Weights of a small contrastive image-text model.
Training: adamw at rate 0.0014, 12400 steps, batches of 256.
Rows from block 2 of the image encoder of a small contrastive image-text model, named by matrix and row number. Rows with one number belong to one neuron. Each number is 500 + 50 x the weight over its row's rms, rounded and kept within 0 to 999. All counts start at 0. Numbers have three digits each. After the name is the row's rms in percent of the matrix's.
After each neuron's rows are labels from the 100 images, of 14848, where the neuron reaches its highest value: "strongest on" is what is common among them. Only what is clearly more common there than usual is listed. The data: procedural textures in two colours, tilted and lit.
# fc1: MLP up (encoder.blocks.2.mlp.fc1.weight, 384x96), inputs 0-95
# fc2: MLP down (encoder.blocks.2.mlp.fc2.weight, 96x384, transposed), outputs 0-95

fc1.365 127:522539466535527500627518512545596517497464425597483489436478435510434544467474511455492518447486471485473454473540453413498514597537434521549487404410400466538502539505466538507488470483560450424485498537504372538549473496581500473470570555498456446462504473550501470635430502526461558589
fc2.365 113:546480514471490526542472564532479540512447521584502537508460509511425568519513410450504523495391472425456535503471483599502454466517493420518491522479496443387502539551426589503509417490542529471450554444499433485542441566469587498617538509485500511463505489532472456300526568509433473504
strongest on: blue; purple; ground colour: blue; ground colour: purple

fc1.16 107:509502527568511545572490466407470557488533535495542488524495570491493573453533481543370538543529545494440491521485373453590533553567446411476470515561448508473484424545551477390471449531521576496497468592515583533511507441494437470502521416485537503464462563591444436458508495470614504555
fc2.16 110:502478469515479520438485581521493557499510543504522531541546492438440611506534527498524466528536483503488499485489469545517537394448536416514512530432449522528509495559411555511570448501486475504499471532535532417523532474513541459525526407514519509484556505504508514191528481465478516506
strongest on: teal; ground colour: teal; green; pattern colour: teal

fc1.379 103:485535540548475556530667473565499485420395516495539546443466453521473513495490529489458563438510506492391445545513490532492491524484512499463502481453442506531593525498522579430548502531560412550516614463455509463571473424601450550471541559513522415426518539535516537604512456514570436506
fc2.379 105:459485520458496521503500591565488534530464542622522552551463497482427590527503448471480513514493488470433522501504484592492511455466470447535465500479498433401486527589412569462546408535570518522542481439505493487599481576495570484558498477522462476428554508535443473279513485478486479505
strongest on: black; blue; pattern colour: black; ground colour: blue

fc1.55 104:447617513507456593524564482470535580547437536444452483553485410489513481416559486478556460523540466533521582520504483549486560468453533509548555430450463431453508498565425535384605491526481476533511567526583501566564485533512425553453581587431421505502507450465452529475572532481502445531
fc2.55 108:528450505470525487536453489478504542547530506531559590439486506487417565529568454463573425500478490437411492520494495613557522395480482389502436455472557437452462495520422501497487429529501496514496513432399507477516463514548508549530481497507580491562536500530536401306489516521451563545
strongest on: coarse scale; veined; ground colour: purple; pattern colour: green

fc1.148 105:547485454498518503473434471523460533444535532486497494502481504501454479562493427485394474468463507428420572549478483534478551546470450498493453341451541506471485577466581541549581563543481533503493639547438412542586502511467477614493569589534495527497516538438554429567558514571522481479
fc2.148 105:478510547551407450553555515512477465478518554569486544512519491470483582539437521552486596505482514531434391531455488502502457401488525458509565512488410481399508530490388561553556449514486497512416495375421483550562527470542595456523552475542560437461485518509531468406431502478406510560
strongest on: coarse scale; blue; black; pattern colour: blue

fc1.25 110:497442538514464496533546578609554534514463348541505443535514470513497494492469558532422536504506481485435430498502461439476427531584538445541453462368422465522497456421450565571545440588516493461397527502550448540520453440538525490535505553504463418470504539511571495606445527494546516526
fc2.25 109:527500504530472502525547554516444509550514458552463591518438504506495573469434511495502517535487492482457492470478461550515493473502474424532520499513502429395431506595384544534580438516565543495498496444476497573552455530471547476679543500492483509454564427530425460327519535465424478443
strongest on: purple; ground colour: purple; blue; ground colour: blue

fc1.133 092:524534558571411449547582450580600468485592522435408446517572404465472489472486549535504490436461462494495440527455527497495484440477533509559537452406491519474488576481440525539622471594506535487431458490580464524552456432509562541460552539447499532574489509464585548431491479558466446485
fc2.133 099:491500469486433521501499535533490515526529529511473556497503447523437653509567496453534453506496500474458487450462514540571563364464502429550466475533483449375493497561410564474574412523513469525533446443496532473506488475507585515585502497509493502500458532520532453288545504565472519549
strongest on: red; ground colour: red; orange

fc1.92 109:443486567604497496514550452541510574544423554574528491522401496395572483469540534472532568451531444523515452499542439497463513594601477476428504429546520511511545466407594506506426454542528405514480593563436442514569481538533467441438513560487533459433511503497434509524506511576549555509
fc2.92 103:504481525504513487516459618472478523618507511663526582532485432492430611511489480515537505501527501504406517520527515489522528504508505440475481498452512456462486535554476568532572414433505458488511467467501530523556497569445550447628457489496505472384506422485478479323480461505473509523
strongest on: blue; ground colour: blue; pattern colour: blue

fc1.91 107:435517582544565524494548518508480510418436559476500470481437570438489492508528461514466562437577494498471455539484419529465456511536414451457482516504474493449570402468522450403504494471469585511502595593454483609596423469598496544507447543416570453508470567553471490460504478459571554562
fc2.91 116:462510449408418485483437573503523599541527516531456527464484474492501612487561461514531438517509522517478507442554500528517553398452523456572529502429544400482474491594416498493611443546480497499531391448512546465559480522502542548609524461500487466520544401509599506369508470477483504505
strongest on: teal; ground colour: teal; pattern colour: teal

fc1.281 093:609451478547561554485525585539466525505488473461463513452437473540446530474460471529555450490567508421561400494434498463545442542556572510503473491542544511497414548495588477491412488419557521500475528538433407578494451507444581477578401530485495493566559439456400436449588500524489541484
fc2.281 093:608478480485516466564490569525463522460468497531479579500522491509464518496525484458578537508538427484481546507541510654563489482513496415545451503564481426476453450530415531504469502507574542460482537466490419541535431550494540521586502500499507519486503498518393439278535514491476497401
strongest on: red; green; ground colour: red

fc1.378 092:498446561566544563532461545498511526471400455430474400490527478558428456541522404555455471498555513539530516554500512584499483555548439483491546483513535530418451468476545391445628470514490485529418521542468531530516438463477493546558484627477451553521543447376485502437574526446551518462
fc2.378 091:576439523530495497539499485536488531348506557510499553476533527521536577504551484462565505513462488428399482528454420547558549399539487397482473590506412478395492485536400531494448440504538511470496514549515413487463528413525469504555623487457473502498481557591501468417519502554493449537
strongest on: coarse scale; green; pattern colour: green; ground colour: red

fc1.230 106:514473489479546503447593439551486578488493486372398535485463551427491518495531546376520451542452440445465547526558505516548548465463493406538459407478560472484547607458527516424491557526400447535489536452511475510470462501559426584495563572459452583512535508481505423558485578520501496517
fc2.230 106:528410518565466512542558528527411506490539549547567550455488578501422572611457511517555594528468542433402416564470529557555491432501471424482475546457529466440519505527450515522516418450516477491491534445483481481524519498527605397546535502543540461470504524543541440329466523512482513523
strongest on: purple; ground colour: purple; cloudy; blue

fc1.124 114:434473486536504478575489442563423599508483467446467509523485551498542498472537515459374447518518476432484536531540497584443525471473444486465490382454561479475523518553512450452564536540425509582530630494471530490549503488579436608579545592532553543547517507531547462481603535541575534497
fc2.124 117:521529550577457514555538495501434471489583542563539566479485577530437572578395532527500646536448557547441405536408514503528426426432510464535504541520408466442488507502418541541519412467526466486439515428460495496505520465524608426472522491519552421413498525523544474464469498518480493524
strongest on: coarse scale; blue; ground colour: blue; cloudy

fc1.273 098:402548467455505533558579500491499496447477421494522481410513569536506492578459473543410561528521501467456515542506456516407419497468538443493557488453479416571535424440475496495560482577454526518436570476423469505478486360525514480485498600481446527514554558542593488534524454540537544630
fc2.273 103:425474480465475499580541457600503485551529490451424514560458532494484597510481521474505456526524476484534457508530497597483494395432469370591526460538504472436459465521360536457590490501537522520506516413515495527531411563461499513573490500476533483506577467530441481346508555483417485488
strongest on: black; ground colour: black; rings; pattern colour: black

fc1.156 104:493496489654569443563529524471552415533505545487520486450412484525359578476484522525512518435542465470556401494533411491529489584567475508521564420453498397568477519485574418529491537558480507491578491511538528520549459491456486496528427504551492469458485502476414418439557466472472547564
fc2.156 098:533486466534533507586456569452522534546533549546617494528440465519449581529550449538490450521570402472460481492533513562510508520446449431541508501537489466544416533547527542459492450516510494483524528472487520454586522561469477509619454493614452485483566462469398462297504525466487473498
strongest on: red; furry; pattern colour: red

fc1.369 109:427542474488485558537594465592571523458436498513484525490447447469522459468510559531428553428526492491403508525546405491522476537566556495521465507459444530511553499493478579535520471574497447531458490461504464474575443466651510501432587449449514454448417594561552526523414542488583482583
fc2.369 105:486502525562497493542553568564497511508423514586498559507515487502474577481508447502505525518524481480457547516500434552539489416453516434496519523513500456437513494533383553519567452517551554481498481429519467479579465529515540534611526471500480431479514509537527479216531531454458475503
strongest on: blue; ground colour: blue; teal; pattern colour: teal

fc1.169 112:466519530519503487570466457440487601464531550550540504471467543499534580479508522530447483507437607474451519492428317436581430493530470421531475561499486517480515465541485486434462465492528535472521493556546608510445466520475481468476517412499512527363517548598533492539550429462593443525
fc2.169 119:525500446508498526483463575507468504480501587525536509527504500469434554499534517467560478492530522508476556495475432564532551412447526436520521520484482493460527470575439524506557457469498484484519490488555538468505497503539529480530519382498509487464546502551492500169562460500517502527
strongest on: teal; green; pattern colour: green; pattern colour: teal

fc1.17 106:454522538627567488555446512424449516462476534480445516481495488510496565532456516547465467473548522493524459553477446618459492478496420516483526422440490478450497506481562464454583527509500583478495633592433560535561421413478504560492440544403567525541509457462511517493501555533602609505
fc2.17 103:457483459523479482510399536425513524480413618530514407534582538491525539498488463509469539461528473515539509476411457495486510449450553440454529529516433475464515491483466548511442470471512504448458458558473608497447612475484513544392540478535447507507515553476569648401507556615587505523
strongest on: coarse scale; pattern colour: teal

fc1.41 106:551521638637551544613452499507590521513473419487526472394494444508447502509506475536568557485511458530496468512544466509470517541557524563578524500473526488564417512472554435546422466550495482528482525556489420555567468485513533452475419518548481540481422491403411427532541474463513581527
fc2.41 102:612474474560566551630501544541484456532477585550519547461461467522453470512536475428573497464508468429501532513473514636523477484534475445531440494553486454437474520525548590480416442512538485446477582517495388537527485525487490502542431542499440524449496511472400442340558525524496477498
strongest on: red; ground colour: red; dotted

fc1.15 103:523531596509458585496518481605545398471534502433455473481556506510465518525512518521478525462425568490495471490486492518450420433500485517538520496451461519453607520390489487541562571457479493493481566464498415472504445397673508485545477472438494544512502435499575573459527451469397445564
fc2.15 106:484541474480427515432502534526481488453538586489487545541503452531458538570581527481544475453499525490454511511529494530566528359418568430583485500520529465445547566541357596529497505488471457612534471431508493482518476498561619542502531498503541461526472546492594490382414495523436488545
strongest on: white; ground colour: white; pattern colour: white

fc1.247 095:599571531645523516547587503415525480398500519528533525469516440570475575458554549520498547424524542535441510527445509521500500513586503555422429506509536507487496516493602481486558542520520545496411486515485516565518528433515593509481409497495507509438488504432489432455567456472471580639
fc2.247 093:571482525603499557531492635466509443551483538597535533476496455500410507526510513493546538480526516477442503557493526582538552426442497479503503519504427505425474472588498556550415406437562416440446519458432479518499505499507590504506483469515481486462553489464470464303464446546475498520
strongest on: black; rays; teal; ground colour: black

fc1.364 101:465545516494498538516542496556561541525466488523432508543407422504600497453511505371586447422547509549493549506548486509484586453449515458551456480512524423398478468501434486486562560502562515533521486446507433559544334488514413583572584540488455545484559479506508493537500513432551462544
fc2.364 108:532468485483519493550462525529500563509497555546527588470474543526390613529529422497521455531477504434443482520524538601513528387468483408510433522456515481465493518520461516497528418489508500484487511474461453486517475474486578459543495491568544455461501455558512468232516541521458518519
strongest on: blue; veined; ground colour: blue

fc1.182 107:479464562483523513567597527560488548446534593516509462478400563461485556473499590485450542499477557474422536469542399448541399490529493427546443469486495569498582597542510509510424513428548540523570547565544430454514423531544460532513538459459524491439521557522558558580487494464573406530
fc2.182 107:525488452484497506493461549527440522515473577570483540521489515460406579488515472464532483502484507455455563434466483606551531407466497441520503514464534448441498523553396552471531398477501505474523512495477546502538448516498551510580519483488514479463486462500493493205523529513475524504
strongest on: blue; cloudy; teal; ground colour: blue

fc1.90 108:499488506470480528533505542570575500369462503444552514523454428501510513476551559486468499412516519457372517460584436511529447489480484528551427516528489423502539538508490598520517535501587439609503487484541537511550413428583451503408536473461447461493570588505529507614453460501493441588
fc2.90 108:524470529481509494520492529510471499511450551544511563530504517480394575511525406494478485473509483465431563521482478588499527384452468449509460533490566463450541516522443543496509471494522505470501484436510514491553515539491589512550524487521465476496521506508521485175514523514503457534
strongest on: black; cloudy; ground colour: black; ground colour: blue

fc1.213 104:424491490518600498557566509490459567471499564477405493479482499501524562438474457496380501563567449434496473458476457606479509503489449454503484476438493477398519499451576431467547567583397547505548602533427468507468512459541448575522450580503571485532540501523506509451562552569598505543
fc2.213 109:474520540494461492567448537480417552517494514552527467568511561519462482512530452502406637536476486498508502496432524471528463511400558495514540569489414517422486456515483599498453405448491519457511501543466598425494557502493581566464446486596479410482514553420510582456485497565619483428
strongest on: coarse scale

fc1.86 124:519529503512496536642573518594567482458454505587520485446499415531452488473499539443462519373499478478426439494527427437530443573502500518540447489367439420497522551503531524560521508487539494492540478494551395472534449465545486497443524494527421489473522539557567458605453512521531511620
fc2.86 111:538448512441535504560470555543463538506487520588508514576500591462429594500473438473519513530439499463411513508475462584512499454453442457506448574474526418414504522522383621522523466506549504467486526473525439500534463551526560557600521519480477517474552490551521466296515534509468481478
strongest on: black; ground colour: black; ground colour: blue; cloudy

fc1.219 089:457489482566546495432518474606481518509611577470392568532461545421464474509515471451513494549441541490380547548500510519556481511454451447457578463511520482525553545570533476458498500545398415491533649451507481405459510510544437483479533523488532518489436532512478388470585485536496453451
fc2.219 091:530553562594455539559580550491474491512539522538473542483425544499434612508419549455565573540478491518463455513419510518550466433500477460562530466516464439358466500597359534509564446493553469454462520414481482528567468461507531485530574496525526474439511496505454481389486548440442471508
strongest on: coarse scale; white; red; pattern colour: red